{"crop_scale_min": 1, "encoder_kernel_size": 3, "text_encoder_parallel_block": false}
Rows from block 9 of the image encoder of a small contrastive image-text model, named by matrix and row number. Rows with one number belong to one channel. Each number is 128 + 24 x the weight over its row's rms, rounded and kept within 0 to 255. All counts start at 0.
Before each channel's rows are labels from the 100 images, of 14848, where the channel reaches its highest value: "top examples" is what is common among them; "place" is the part of the image that holds the peak. Only what is clearly more common there than usual is listed. The data: simulated fluorescence microscopy of cells. In brackets: how many of the 100.
# sq0: squeeze pointwise conv (encoder.blocks.9.sq.0.weight, 320x640x1x1), inputs 535-639
# e10: expand pointwise conv (encoder.blocks.9.e1.0.weight, 640x320x1x1, transposed), outputs 535-639
# e30: expand 3x3 conv (encoder.blocks.9.e3.0.weight, 640x320x3x3, transposed, each kernel summed), outputs 535-639

top examples: smooth cytoplasm (100); few cells (89); cells: one or two (89)
place: top right (32)
sq0.289 [124  98 109 150  90 154 138 179 156 118 134 103 126  94 171 146 145  86 102 130 171 146 168 126 115 131  90 168 112 137 124 142 109 145 126 132 152 125 133 113 149 135 106 108 107 143 144 110 115 110 120  54 122  60 146 126 140 102 127 122 168 132 133 114 166 148  58 170 133 139 150 131 104 113 123 107 135  73 159 105 114 152  81 115  87 137 134 136 139  49  98 122 133 121 100 164  89 141 152 134 158  98 100 137 126]
e10.289 [151 170 148 157 143 141 145 140  86 137 146 150 160 119 147 138 110 128 125 108 127 114 123 134 121 137  94 114 111 163 133 127 127 158 120 139 117 123 143 108 130 126 137 126 108 110 122 107 143 103 119 134 128 183 120 141 123 144 119 100 143 100 144 148 114 107 151 120 132 130 161 114  94 146 123 146 160 113 117  99 135 140 105 134 155 150 117 132 125 147 142 136 148 159 149 130 113 152 109 139 143 118 122 113 129]
e30.289 [100 152  93 144 111 127 140  92 106 123 152 125 117 154 128 105  93 132 121 106 132 122 115 139 129 124 105 103  93 117  88 155 133 136  99 118  81 139 122 137  64  89 117 130 128 158 122 116 133 125 167 106 117 125 126 132 101 150 130 126 158 106  91 177 139 107 140 133 103 116 157 124 122 142 125 110 140 125 144 113 155 127 112  96 147 123 122 118 175 124 180 144 133 116 127 105  90 123 122 129 131 122 134 121 130]

top examples: few cells (75); cells: one or two (75); vacuoles (70)
place: middle right (27)
sq0.257 [133 101 172 141  81 170 151 171  99  84  92 110 144  93 112 113 104 120  83  97 143 118 167  63 106  70 131 117 116 157 152 122 133 143 118  90 139  80 192 112 142 126 163 163  71 130 109  99 183 165 113 124 159 143 108  90 124  94 136 133 135 125 137 165 189 105 178 195 102 151 111 172 123 117 138 152 122  83 137 148 166 169 114 135 145 136 133 146 160 101 134 135 134 136 130  83 124 132 127 119  93 175 147 137 144]
e10.257 [144 172 130 106 169 106 144 144 147 150 140 158 171 157 146 107 137 140 108 156 139 171 111 122 116  92 130 132 124 138 116 135 126  90 146 143 162 157 123 115 116 124 142 149 139 125 125 114 134 138 118  79 159 102 109 111 157 178 113 104 187 129 169 104 112 154 114 167 154 154 135 102 108 132 121 105 142 156 115 177 154 124  78 128 133 127 121 118 134 102 137 122 100 116  67 115 127 145 117  57 114  73 137 124 116]
e30.257 [146  75 141 135 184 117 141 169 158 133  49 151 146 152 122 118 166  76 107 152 136 137 179 149 140 172 113 132 123 132 144 121 125 114 112 191 156 141 113  98 116 129 148 154 190 137 124 141  99 156  98 148  75 133 109 128 131 137 134 151 156 115 101 175 150 107 112 112 114  97 118 129 135 118 129 155 133 140 151 106 124  75 151 185 142 129 114 120 153 144  80 156 157 105 156 114 168 120 133 125  98 144 144 194 100]

top examples: red stain (98); few cells (88); cells: one or two (88); fibres (36)
place: top left (37); bottom left (33)
sq0.232 [160 161 190 156 132 145 102 145 134  98 151 158 131 127 145 115 106 137 114 126 148 119 139 133 118 112 160 126 120 103 129 233 149 143 165 148  94 169 117 116 115 130 136 129 100 139 100 167 123 118 109 129 105 145 147 130 162 130 140 101 115 137 126 165 151 140 155 150 106  81 114  98  90 114  91 141 112 142 102 123 141 130 145 150 167 114 160 109 141  77 115 142 138 151  96 155 124 121 152 137 156 137 130 105 147]
e10.232 [129  71 129 112 118 134 165 141 130 196 127 123 122 155 123 117 138 125 113 108 129  83 123 124 140 147 131 144 101 120 132 123 113 130 148 121 134 148 122 113  74 149 161 128 118 134 116 133 143 122 133 138 107 143 145 137 132 127 154 120 118 118 138 140 111 105 189 124 151 117  70 125 128 112 137 157 154 150  97 127 155 130 131 126 118 132 130 136 173 138 161 130 114 139  93 138 123 133 120 124 109 134 101 108 110]
e30.232 [119 163 126 121 132 106 138 118 126 138 138 132 101 107 120 141 113 117 122  99 137 124 113   0 125 139 121 152 111 149 135 131 131 132 129 114 139 141 112 132 138 111 148 105 134 113 125 129 141 112 122 121 129 106 117 125 122 138 113  99 128 138 174 147 140  86 142 119 116 103  97 111 114 112 121 124 144 144 155 129 109 111 107 131 139 119 133 116  65 117 145 142 119 121 120 139 131 110 158 127 123 130 107 111 112]

top examples: fibres (98); few cells (73); cells: one or two (73)
place: top right (38)
sq0.303 [116 166 151 156 124 134 187  91  30 165 131  98 104 125 129  96 127 121 145 130  63 143 174 130 138 223 122 142 150 112 161 119 149 161 154 118 137 100  96 126 154 153 140  80 138 144  74 123  94 126 113 129 101 141 185 118 130 105 124 133 127 155 181 149   0 129 155 135 126 137 116 145 114 130 177 170 105 123 135 125 135 166 182 112 122  99 114 125  99  75 132 107 124 131 120 104 114 133  95 105 194 152 159 136 118]
e10.303 [138 133 148 114 117 115 110 136 119 143 115 104 133  82 155 145 108 138 138 127 114 136  56  98 155 105  97 143 126 131 134 138 143 146 137 144 107  78 137 113 146 114 118 122 147 120 139 111 175 107 132 138 119 132 143  95 108 125 124 129 137  92  86 112 123  76 132 117  98 120 135  64 139 138 115 135 134 135 101 118 104 132 115 150 162 133  84 119 139  86 127 127 110  61 160 120 119 138  79 142 114 136 128 152 128]
e30.303 [147 146 111 135 133 117 132 131 137 173 151 134 146   0 125 124 137 136 137 114 157 165   1 124 140 133 146 130 115 125 133 130 116 127 149 122  92 130 130 117 187 139 121 112 125 157 114 116 106 114 139 125 143 130 130 108 109 111 129 101 156 125 127 137 140 129 156 130 147 137 147 136 137 163 122 134 132 134 132  97 145 145 176 136 124 131 126 129 133 118 152 104 137 122 122 118 111 123 129 125 135 137 137 133 124]

top examples: fibres (91)
place: top centre (49); top right (32)
sq0.182 [125 106 163 106 135 101 120 151 114 177 204 123 134 143 129  77 171 159 133 185  85 137 149 102  71  86 138 120 130 122 145  97 145 110 171 144 149 187 156 151 148 156 133 158  69 162  53 114 106 110 148 154 128 181  86  98 134 133 115 108 135  89 105 188  93 172 137 114 116 140  99 110 144  88  77 123 119 121 123 134 155 127  81 136 125 114 154 136 136 153 122 155 163  77 110 119  85 127 117 155 151 152 128 131 108]
e10.182 [108 113 145 142 112 106 182 126 101 157 136 132  90 135 132 111 100 129 126  95 114 125 119 127 144  94 179 107 148 130 123 112 106 151 164 111 112 126 127 121 105 136 139 125 108 100 131 167 134 130 114 123 128 135 130 115 122 109  95 102 117 108 104 176  80 133 122  98 125 114 148 148 108  96 134 103 131 126 157 102 150 149 145  73 103 116 178 137 105 117 118 149 101 141 130 135 124 134 161 148 135 136 145  93 132]
e30.182 [100  96 126 154  92 144 107 117 161 108 120 138 148 160 101 148  75 158  99 142 109 155 130 116 117 127  95 103 148 118 111 131 127 125 121  93 117  76 116 118 150 175 127 143 148 136 108 137 157  97 125 119 105 128 121 145 151 133 137  75 131 111 130 126  96 128 105 100  94 115  77 125 120 143 107 126 132 133 100 130 104 101 140 126 108 122 109 100 193  88 147 125  94 151 136 122 104 152 124 118 144 127 124  73 118]

top examples: fibres (100); few cells (51); cells: one or two (51)
place: top right (60)
sq0.184 [ 74 137 118 145 111 144 142 129 133 147 158 120 108 132  90 120 154  88 116 111 156 107  93 139 141 103 136 140 121  94 111 125 122  89 138 120 154 102  78  98 145 168 136 171 170 109 112 158 146 144 136 101 114  90 135 107 114 131 134 130 153 155 180 243  64 111 103 141 139 101 166 130 125 153  80 119  97 135 136 133 118 118 104 105 144 117  92 106 111 122 143 144  95 132 144 145 147 128 100 159 128 115 144 151 152]
e10.184 [151 148  96 123 119 113 134 120 115 129 126 164 138 149 153 117 100 134 149 160 148 128 115 118 150 113 146 103 129 131  88  93 102 111 127  96 129 128 109 156 164 131 143 137 105 134 107 113 118 100  72 137 146 123  96 114 119 156  83 147 137 140 137 142 112 118  96 131 175  96 110 117 141 143 115  90  93 135 145 156  81 108 106 184 124 135 126 105  85 137 127 121 130 113 120 138 114 154 122 169 140 243 154 102 151]
e30.184 [141 112 138 162 104 117 146 122 100 132 144 118 137 121 113 211 124 124 117 111 113 141  91 143 122 131 101 116 123 135 117 120 144 133 121  99  74 121 139 130 195 135 126 129 155 127 121 136 103 110 122 139 114 119 134 110 105  53 108 126 140 114  92 139 119  93 112 129 146 151 183 126 113 145 139 126 157 147 131  82 106 148 215 135 119 118 123 128 117 123 140 104 135 135 128 145 145 121 143 136 128 148 145 150 105]

top examples: few cells (71); cells: one or two (71); green stain (55); smooth cytoplasm (53)
place: bottom left (44); top left (27)
sq0.102 [136 109 130 139 133 119  87 130  97 114 122 155  91 115 113 164 134 141 143 162 121  94 157 152 176 136 171  77  81 140 128 155  89 145 117  90 155 127 143 124  93 150  99 126 138 163 140 143 111 126 125 128  95  25 119 130 133 106 111 128 166 115 125 158 111 143 136 136 126 121 135  98 154 125 119 143  42  89 113  63  87  96 106 140 124 140 113 125 137 137 180 150 149  45 212  82 144  84 158 109 138 121 145   2 102]
e10.102 [113  94  98 132 131 125  60 136 126 119 101 115 157 137  92 113 166 114 106  79 144 128  92 118 151 149 147 149 160 104 124 133 119 151 153 104 104 138 158  50  80 129 103 108 106 129 129 125 131  96  97 115 126  96 123 131 132 119 113 118 148 119 107  93 113 126 157 140 163 138 167 109  88 117 147 145 120 137 149 149 179 132  95 139  90 121  99 144 139  81 155 128 138 134 136  94 122 127  91 115 144 137 147 117 123]
e30.102 [138 133 110 127 117 134 127 100 154 160 175 124 169 150 153 177 139 137 140 151 115 132 125 147  97 131 149 154 146 129 162 111 143 147 112 150 143 126 110  84 131 164 136  94 158 127 142 120 163 159 117 122 161 132 131 111 176 128 113 126 158 162 110 119 199 153  85 138 169 114 133 110 135 120 124 138 163 120 100 127 121 150 173  92  67 170 152 103 126 115 119  85 158 139 137 134 128 112 136 125 147 120 108 171 132]

top examples: smooth cytoplasm (100); few cells (70); cells: one or two (70)
place: top right (32)
sq0.83 [166 131  71 165 110 101 146 152 102 100 117 169 123 118  89 102  97 126 165 125  99 181  99  95 111 104 125 132 138 170 133 144  83 152 145 175 111  78 146 146 145 127 138  97 104 145  99 103 105 106 115 130 130 112 156 169 110 145 167 143 114 148 137 121 151 168 108 137 134 128 138 146 162 108 126  79  59 145 174 114 177 124 140 163 130 128 128 109 137 130 127 112  93  78 130 107 146 144 124  97 114 114 100 116 119]
e10.83 [136 108 112 115 136 132 123 112 153 155 111 165 152 108 122 143  98 127 130 144 145 138  99 133 107 123 150 105 104 139 159  89 150 145 147 140  93 187 117 115  83  81 153 132 157 142 136 140 163 127 108 135  94 143 161 108 100 128 140 112 133 130  90 124 117 149 129 135  77 128  99 152 137 139 141 122 119 128 101  82 160 144 128 110  92 122  82 131 190 115 102 156 134 173 125 105 124 132 113 131 138 122 137 100 123]
e30.83 [ 89 123 114 137 126 109 108 110 125 106 162 118 118 186 119  68  86 121 136 129 146 130 120 123 133 145 104 109 131 128 119 135 132 124 102 117  71 120 152 127 103 117  94 132 136 132 129 139 147 127 151 138 114 123 128 129 104 166 119 114 119 104 107 141 163 111 140 117 105 142 163 136 128 111 117 107 128 109 101 126 115 124  59 102 140 150 108 106 124  86 143 107 104 124 108 122 128 125 108 122 127 120 172 113 128]

top examples: red stain (87); few cells (79); cells: one or two (79); bright spots (70)
place: top left (37)
sq0.75 [191 125 121 181 115 140  97 141 122 127 102 152 119 141 117 132 122 126 116  97 191 114 152 136 136 104 178 165 103 117 139 134 131 121 114 174 134 156  95 128 164 139 156 102 128 124 157 149 114 113 151 117 143 142 108 130 153 108  93  97 166  97 154 171 143 115 114 115 147 151  81 105 165 157 132 134 138 147 158 128 148 151 144  80 111 108 131 129 127 152  87 201 143 159 149 156 140  81 163 173 109 108 116 113 123]
e10.75 [124 189  97 125 137 116 122 136 119  30 130 147 133 123 140 108  88  74 127 134 127 132  94 133 120 108 160 122 122 120 137 127 115 116  95  99 115 136 106 120 107 116 132 135 153 122 143 135 148 149  99 135 141 112 131 138 114 144  91 131 104 138 107 152 119 149  44 158  93 132 142 129 136 180 160  87 143 172 147 160 137 133 124 142 144 127 165 119  22 125  86 126 128 141  88 138 140 109 110 125 125 140 127  44 140]
e30.75 [136 165 153 122 126 147 128 126 137 121 101 129 120 118 115 131 103 132 129 116 129 122 139 113 122 136  99 153 117 157 118 113 139 123 132 151 149 133 116 113 174 126 144 137 128 118 156 112 113 134 137 118 115 113 128 139 122 163 105 109 124 130 152 124 155 121 135 130 126 112 136 122 117 125 115 139 139 143 124 145 135 150 114  94 123 119 110 123   0 129 155 118 114 137 112 175 102 106 152 128 119 147 114 108 114]

top examples: smooth cytoplasm (85); crowded (72); cells: ten or more (72)
place: bottom left (52)
sq0.279 [188 179 106 129 199 188 163 170 128 103 126 174 110 136 197 148 144 129 179 128  97 149  91 178 106 134 158 157 119 176 110 178 123 138 173 132 110 110 165 144 110 133 169 145 145 136 131 139 145 140 117 139 154  93  99 122 138 109 115 154 103 126 127 153 129 107 102  90 117 130 154 133 129 107 107 165 133  96 113 114 115 141 119 126 131 166 106 128 112 149 148  90 107 117 128 178 171 118  95 114 113 134 154 174 149]
e10.279 [119 167 149 110 158 158 154 131 129 142 135 123 127 163 120 135 145  86 134  96  75 178 141 132 110  94 128 132 128  95 176 151 152 156 125 147  76 107  98 111 166 136 152 146 164 136 156  86 166 124 136 141 118 134 123 104 172 117 169 133 113 142 127 168 102 124 122  97 143  95 103 145 112 123 122 140 142 123 109 181 101 103  74 160 151 113  73 160 163 100  99 134 130 117 142 128 108 151 120 110 131 107 120  91 103]
e30.279 [130  76 130 116 141 129 101 152  95 113  89 133 148 115 163  86 128 138 130 110 112 110 151  93 133 131 142 132 104 140 121 131 158 125 146 111 139 157 117 105 114 135 143 162 139 129 134 142 163  81 149 113 100 135  93 180 116 155 117 153 112 154 112 124 106 139 153 140 160 104 103 137 162 124 114 126 112 144 140 119 113  91  88 116 165  70 125 135 147 147 108 152  97 138 134 110 149 134 138 113 111 120 157 116 123]

top examples: fibres (82); crowded (68); cells: ten or more (68)
place: top right (66)
sq0.62 [137 138 126 118 148 151  64 179 138 160 140 118 202 188 140 140 116 167 111 108 118 144 145 154  68 171 134  69 114 105  67 166 122 174 109 141 101 124 125 130  97 104 119 129 165 140 125  94 127 103  90 135 119 154 117 128 120  99 129 151 118 101 112 133 118 124 115 141 147  89 105 157 113 138 124 115  77 187 118  99  98  83 165 113  99 106 127 144 108  99 111 186 129 106  91 104 120  97 138 120  98 115 139 119 114]
e10.62 [142 136 124 156 124 116 114 110 169 172 148 128 147  78 134  90 108 153  97  75 129 152 142 127 145 118 134 109 114 151 142  88 131 147 168 145 113 159 121 129 115 151 151 142 140 109 129 159 123 144 142  90 183 121 141 141 154 163 172  94 189 135 102 113 102 129 140 142 190 136 140 141 136  87 170 160 151 129 155 118 150 121 131 125 115 140 157 129 127  98 155 137 163 102 143 138 120 136 130 145 109 119 136 101  92]
e30.62 [116 131 136 141 104 182 130 141 116 145 149 124 105 143 125 129 157 120 117 115 125 133 136 150 161 135 132 141 171 126 131 161 147  15 111  96 112 100  90 110 113 140 111 130 128 114 112 144 143 175  85 115 126  93 133 163 147 173 123 122 102 170 111 130  77 195 111 126 114 117 157 122 111 112 163  64 107  86 113 152 130 109 152 108 144 141 109 146 111 129 143 131  92 154 103 149 159  86  92 126 125  84 123 168 132]

top examples: fibres (100); few cells (85); cells: one or two (85)
place: top right (53)
sq0.125 [120 147 119 122 164 104 153 128 124 161 142 143 103 107 163 135 141 172 158 160 159 116  97 121 137 108 133  88 143 166 104 150  77 117 128 123 142 141 131 125 156 106 135 121 124 147 116  99 122 122 144 141  92 129 131 126 109 154 139 163 107 108 143  86 149 135 166 123 111 128 124 160  82 101 149 111  86 134 128 138 126 134 114 115 135 155 121 168 110 125 112 127 188 151 131 121 112 131 140 157 101 173 114  80 127]
e10.125 [121 177 147 102 103 110 180 115 147 118 119 147 159 133 152 137 141 152 132 138 123 127 164 111 136 151 163 144  90 120 110 112 142 150  98 118 141 133 132 107 176 145 135 126 122 131 130 134 112 174 124 127 127 118 150 116 158 108 115 108 107 128 114  97  92 131 110 152 190 127 120 179 127 199 134 121 165 177 208 137 134 125 111 126 134 125  77 167 139 136  59 120 160 145 153 147 117 121 100 114 133  99 139 126 112]
e30.125 [146 147 153 111 149 144  84  80 128  96 119 141 138 144 128 187 113 149 111 129 153 136 124 115 128 136 104 113 143 186 118 127 145 136 113 130  99 102 140 134 186 133 160 128 160 123 141 146 156 116 136 130 109 133 141 145 130   3 148 126 112  92 137 160 107 124 128 119 105 121  99  89 136 147 159 136 141 100  97  77 127 115 246 123 114 128 106 110 166 129 173 127 130 122 125 114  96 105 144 122 137 140 115  75 129]

top examples: smooth cytoplasm (30)
place: bottom right (81)
sq0.127 [ 66 154 162 140 140 140 130 144 120 123 184 110 104 119 158 144 169 144 120 166 150 122 120  84 121 199 139 146 160  99 139 165  93 142 153 116 130 166 123 153 151 101  40 214 109 158 137 121 140  72 143 126 136  51 120 147 123 110 145 122 127 121  95 139 122 111 107 134 109  97  91 118 127  82 135 117 130 133 146 139 159  87  97 172 129 120 138 142 131 129 110  83 160 168 138 101  61  97 106 106 122 116 116 162 147]
e10.127 [133 100 130 152 116  84  99 124 133 148 121 119 104 116 134  86 155 156 119 121 152 139 137 133 106 119  89 128 104 147  86 139 154 141 156 121 100 163 124 164 102 111 152 148  76 110 123 140 121 184 111 138 164 125 159 131 109  99 111 100 144 130 158 156 125 116  96 100 100 121 137 100 121 115 124  95  63 123 185 104 112 134  55  80 153 157 144 169 115 112 125 125 133 142 140 143 134 146 104  77 104 141 144 121 111]
e30.127 [118  89 138 128 136 115 128 160 123 111   0 124 135 130 148  89 154  58 150 128 121 106 161 114 109 134 114 120 110 130 141  89  80 131 106 203 137 169 136 139 173 133 106 104 128 131 128 124 110 129 141 129 104 131 120 129 158 126 120 155 174 132 148 138 152  85 119 142  81 135 114 150 130 102 128 117 116 132 153 158 161 116 133 134 125 146 102 122 136 137  18 143 145 150 141 120 131 162 139 117  94  93 141 204 133]

top examples: smooth cytoplasm (72); crowded (54); cells: ten or more (54)
place: middle right (36)
sq0.137 [147 159 115 134 120 134 116 136 109 135 159 118 177  80 103 158 135 163 118 133  60 117 117 174 127 137 119 130 157 178 136 133 129 164 124 102 119 120  66  94 135 135 157 171 143 128 105 100 163 135  91 112 120 154 120 157 131 112 186 131 103  93 140 104 124 131 145 202 122 115 136 134 153 136 181 116 153 147 191 123 112 107 157 144 164 101 123 180 108 122 154 131 128 113 110 133 145 110 151  88 140 136 158 112 146]
e10.137 [154 135 154 118 149 134 123  90 120 142 127 139 178 100 168 137 127 136 149 139 143 133  74 119 150 135 130 152 151 103 160 130 121 124 105 109 140 160 161  84 141 142 111 102 130 126 123 114 128 141 147 139 145 124 136 140 123 128 150 132  97  96 134 147 137 101 141 118 111 142 130  94 139  81 119 152 127 127 126 168 111 131 123  66 130 162 126 135 138  67 109 143 143 150 136 116 131 136 141 151 125 112 146 115 145]
e30.137 [128 172 102 147 158 132 141 112 137 169 166 142 107  56 133  90 130 139 124 100 162 124 162 142 126 170 122 136 115 110 137 137 150 170 130 150  83 131 124 132  66 128 124 107 132 165 125 174 148 138 125 123 121 141 112 101 106 226 115 106 129 143 151 125 116  98 138 114 113 147 106 149 138 127 148 162 106 158  95  78 130 129 134  98 143 147 115 105 160  91 191 115 129  74 120 128 136 129 121 135 135 135 117 108 121]

top examples: smooth cytoplasm (100); few cells (57); cells: one or two (57)
place: centre (35)
sq0.10 [ 62 187 165  85 135 140 137 146 108 167 105 120 141 163 121 138  87 136 111 178 181 117 114 146 135 112 108 136 171 148 188 112 111 157 111 111 151 168 164 156  99 154 140 187 136 167 112 103 104 145 114 137 128  56 155 112 138 123 165 112 110 139 118  78 171 142 176  92 107 127 143 163 158 141  85 182  89 166  84 189  97 156  62 116 117 147 139 105 114 185 146 149 111 117 125 129 175 109 132 161 124 112 106 100 100]
e10.10 [111 153 105 118  78 140 124 130 141  78  67 155 129 161 114 160 123  98 116 144 115 139 156 103 129 106 104  99 154 125 123 112 127 156 113 118 135 189 144 100 169 118 146 125 120  87 129 139 170 122 110  57 135 154 142 130 103  91 137 139 134 139 110 137 160 146 127 192 100 128 122 108 115 105 126 147 124 139 203 145 117 107 135 120 154 125 113 146 191 127 135 142 183 147 102 116 122 153 132 136 126 101 119 157 127]
e30.10 [130 221 146 178 120  89 124 127  99  90 149 139 140 139 129 116 129 159 131 111 120 117 168 150 110 131 124  91 100 104 113 105 132 138 111 101 123 129 130 148 139  97 132 105  81 107  96 157 148  92  77 105 165 103 123 112  71 180 129 132 119  93 136 136 161 106 128 149 123 108 113 132 102 131  77 124 141 113 145 110 161 166  67 118  90  77 129 143 119 109 175 136  94 120  91 162 125  91 137 133 149 112 131 140 144]

top examples: fibres (58); cells: three to five (58)
place: top left (67)
sq0.167 [198 191 139  96 107 128 129 117 165 105  82  79 117 148 111 125 115 140  68 157 210  49 114 116  80  91 123 155  85 129 129 110 122 143  92 132 163 191 188 167 131 168 127 128 151 133 111 103 150 103 142 125 112 110  97 130  65 126 192 115 139 131 147 106 140 138 113 102 133 145 129 116 123 109 106 136 130 131 105 154 104 148 171 130 104 105 149 170 102 110 117 144 125 182 108 143  95 119 129  87 119 108 131 107 131]
e10.167 [125 126 106 148 134 179 104  84 138 143 120 173 142 111 149 161 137 156 130 100 110 152 180 122 147 123 145 122 128  87 120 142 132 117 120 134 139 175 126 113 104  92 138 140 132 108 129 120 110 140 139 126 147 108 110 145 116 119 131  89 132 119 100 157 154 137 105 149 156 123 136 111 142 151 132 137 129 143  85 143 133 141 115 140 111 107 131 125 130 155 118 107 129 156 131  96 133 145 145  68 131 134 128 130 130]
e30.167 [126 114 146 123 157 111 155 168  79 136  68 117 123 126 133 103 174  81 129 112 128 132 169 114 132 115 125 148 165 148 133 123 136 138 112 113 159 138 170 119 166 168 135 146 150 153 133 125 140 140 125 186 103 140 124 118 139 159 110 149 154 129 164 120 175 127 133 127 127 143 139 138  97 164 147 111 177 139 162 126 141  93 147 189 101 142 110 139 131 125  56 198 135 173 159  97 118 172 162 133 121 126 126 127 142]

top examples: crowded (96); cells: ten or more (96); bright spots (44)
place: centre (96)
sq0.37 [ 77 203 120 110 150  90 143 149 131 176 161 117 135  79 133 137 190  99 167 117 118 195  99 101 165 119 154 127 138 133 171 164 108 146 158 170 131 115 127 115 135 155 179  79 157 113  78 131 149 123  99 138 114 110 160 113 145 136 133 170 139 123 174 153 126 147 136  97 111 118 141 150 166 155 104 115 139 172 130 110 132 191 152 119 105 132 147 118 140 113 143 139 119 112 116 103 149  90 135 141 157 118 118 156 114]
e10.37 [137  67 117 173 140 165 114 179 118 143 108 130 117 111 132 155 210 128  98 128 109 102 138 107  78 168 167 137  90 132 118 147 153 140 144 116  78 113 122 113 139 181 132 107  94 112 112  67 104 110 128 134 137 110 102 107  77 118 153 115 119 135 144 146 105 124 158 104 131  58 145 117 118 161  98 150  99 101 175  90 111 133  90 132 131 138 162 121 165 129 107 159  77 127  88 127 147 128 143 145 122 113 127 145 130]
e30.37 [132 129 137 131 165  21 173 148 125 136 129 106 118 141 141 156 143 134 111 108 171 154 152 130 123 154 111 130 107 134 115  96 151 129 118 124 139 122 164 176 145 157 124 139  92 125 120 118 155 125 134 118 131 144 142 149 130 141 133 161 129 104 129 131 122  53 113 127 131 132 121 134 108 125 157 113 156 150 124 159 147 128 146 128 130 129 161 147 142 127 121 117 126 127 157 173 161  87 176 106 115 131 122 106 137]

top examples: fibres (60); crowded (58); cells: ten or more (58)
place: bottom right (49); middle right (39)
sq0.206 [112 126 188 122 141 140 124 138 157 144  83 126  87 108 178 125  74 159 129 117 119 195 107 152 161 135 117 165 101 137 167 122 129 128 115 165 173 135 147 122 155  95 129 154  91 132 145 201 142 150 124 111 163  77 121 101  94 144 162 131 130 140 125 160 157 111 206 132 115 122 166 133 149  81 151 108 130  84 152 123 150  65  92 164  99 135 115 164 119 128 137 124 113 112 152 136 149 129 167  79 140 133 136 102 100]
e10.206 [145  82 104 136 107 110  97 123 165 126  89 107 119 105 202 148 145 156 114 140 148 128 167 129 126 137 114 140 127  82 203 131 117 112 113 145 153 134 137 112  71 121  92 143 111  96 129 135 126 146 106 109 181  60 110 110 165 129  81 116 125 115 118  87  88 174 167 162 100 122 120  60 118 131 174 153 182 109 136 141 148  95 112 117 128 150 170 107 125 135 123 127  94  85 131 104 140 124 126 188 134 110 123 114 134]
e30.206 [114 126 121 158 120 198 132 117 112 166 193 107 132  92 150 130 138 129 121 113 102 144 133 120 161 135 131 132 118 126 128 106 153 107 134 130 119 141 152 102 108 145 121 116 102 102 142 130 118 128 117 103 140 116 110 126 117 152 122 107  65 105 139 148 120 174  76 157 156 127 131  88 113 140 148  94 114  79 111 120 125 154 159 117 140 126 132 139 102 136 210 127 119 119  96 150 156 134 112 150 138 124 112 171 138]

top examples: smooth cytoplasm (100); few cells (84); cells: one or two (84)
place: top right (34)
sq0.309 [141 152 143 193 135  96 169 121 169 131 149 111 130 184 138 107 145 121 130 118 102 127 125 128 167  48 109 137 104 112  84  79  99 150 135 154 111 121 128 125  85 136 115 154 115 136 139 154 109  95 131 106 104 148 110 154 151 100 139 103 118 141 131 124 151  93 156 174 111 113 165 118  94 118 168 100  97 134 131 103 123 137 109  96 140 159 142 134 120 136 111 119 125 127 102  93 138  89 163 132  97  92 140 144 143]
e10.309 [135 131 108 106 114 125 136 156 120 146 112 157 172  90 124 127 108 109 123 138 149 144  99 127 160 142 134 115 128 110 126 111 126 145 143 125 109 180 134  75 132 139 111 104 112 144 125 138 162 128 115 135 132 179 155 177 125 124 175 150 134 109 136 194  95  87 117 144 123 138 139 163 135 141 161 156 139 127 105  96 130 124 123 121 117 126 114 110 118 135 120 130 140 220 131 140 121 141 114 130 108 144  99 125 136]
e30.309 [102 152 131 117 100 120  93 129 115 102 126 130 116 151 124 107 114 142 124 134 128 146 178 148 127 123 115 102 119 149 135 125 132 138 111 123  35 138 150 129 121 132 117 134 125 130 124 131 125  92 152 154 122 151 113 135 129 164 107  99 122 125 133 146 143 137 149 112 135 161 140 124 134 109 132 145 150 133 110 121 157 119  47 146 144 126  98 113 132 122 149  82 130 141 116 134 135 117 111 112 138 147 128 118 132]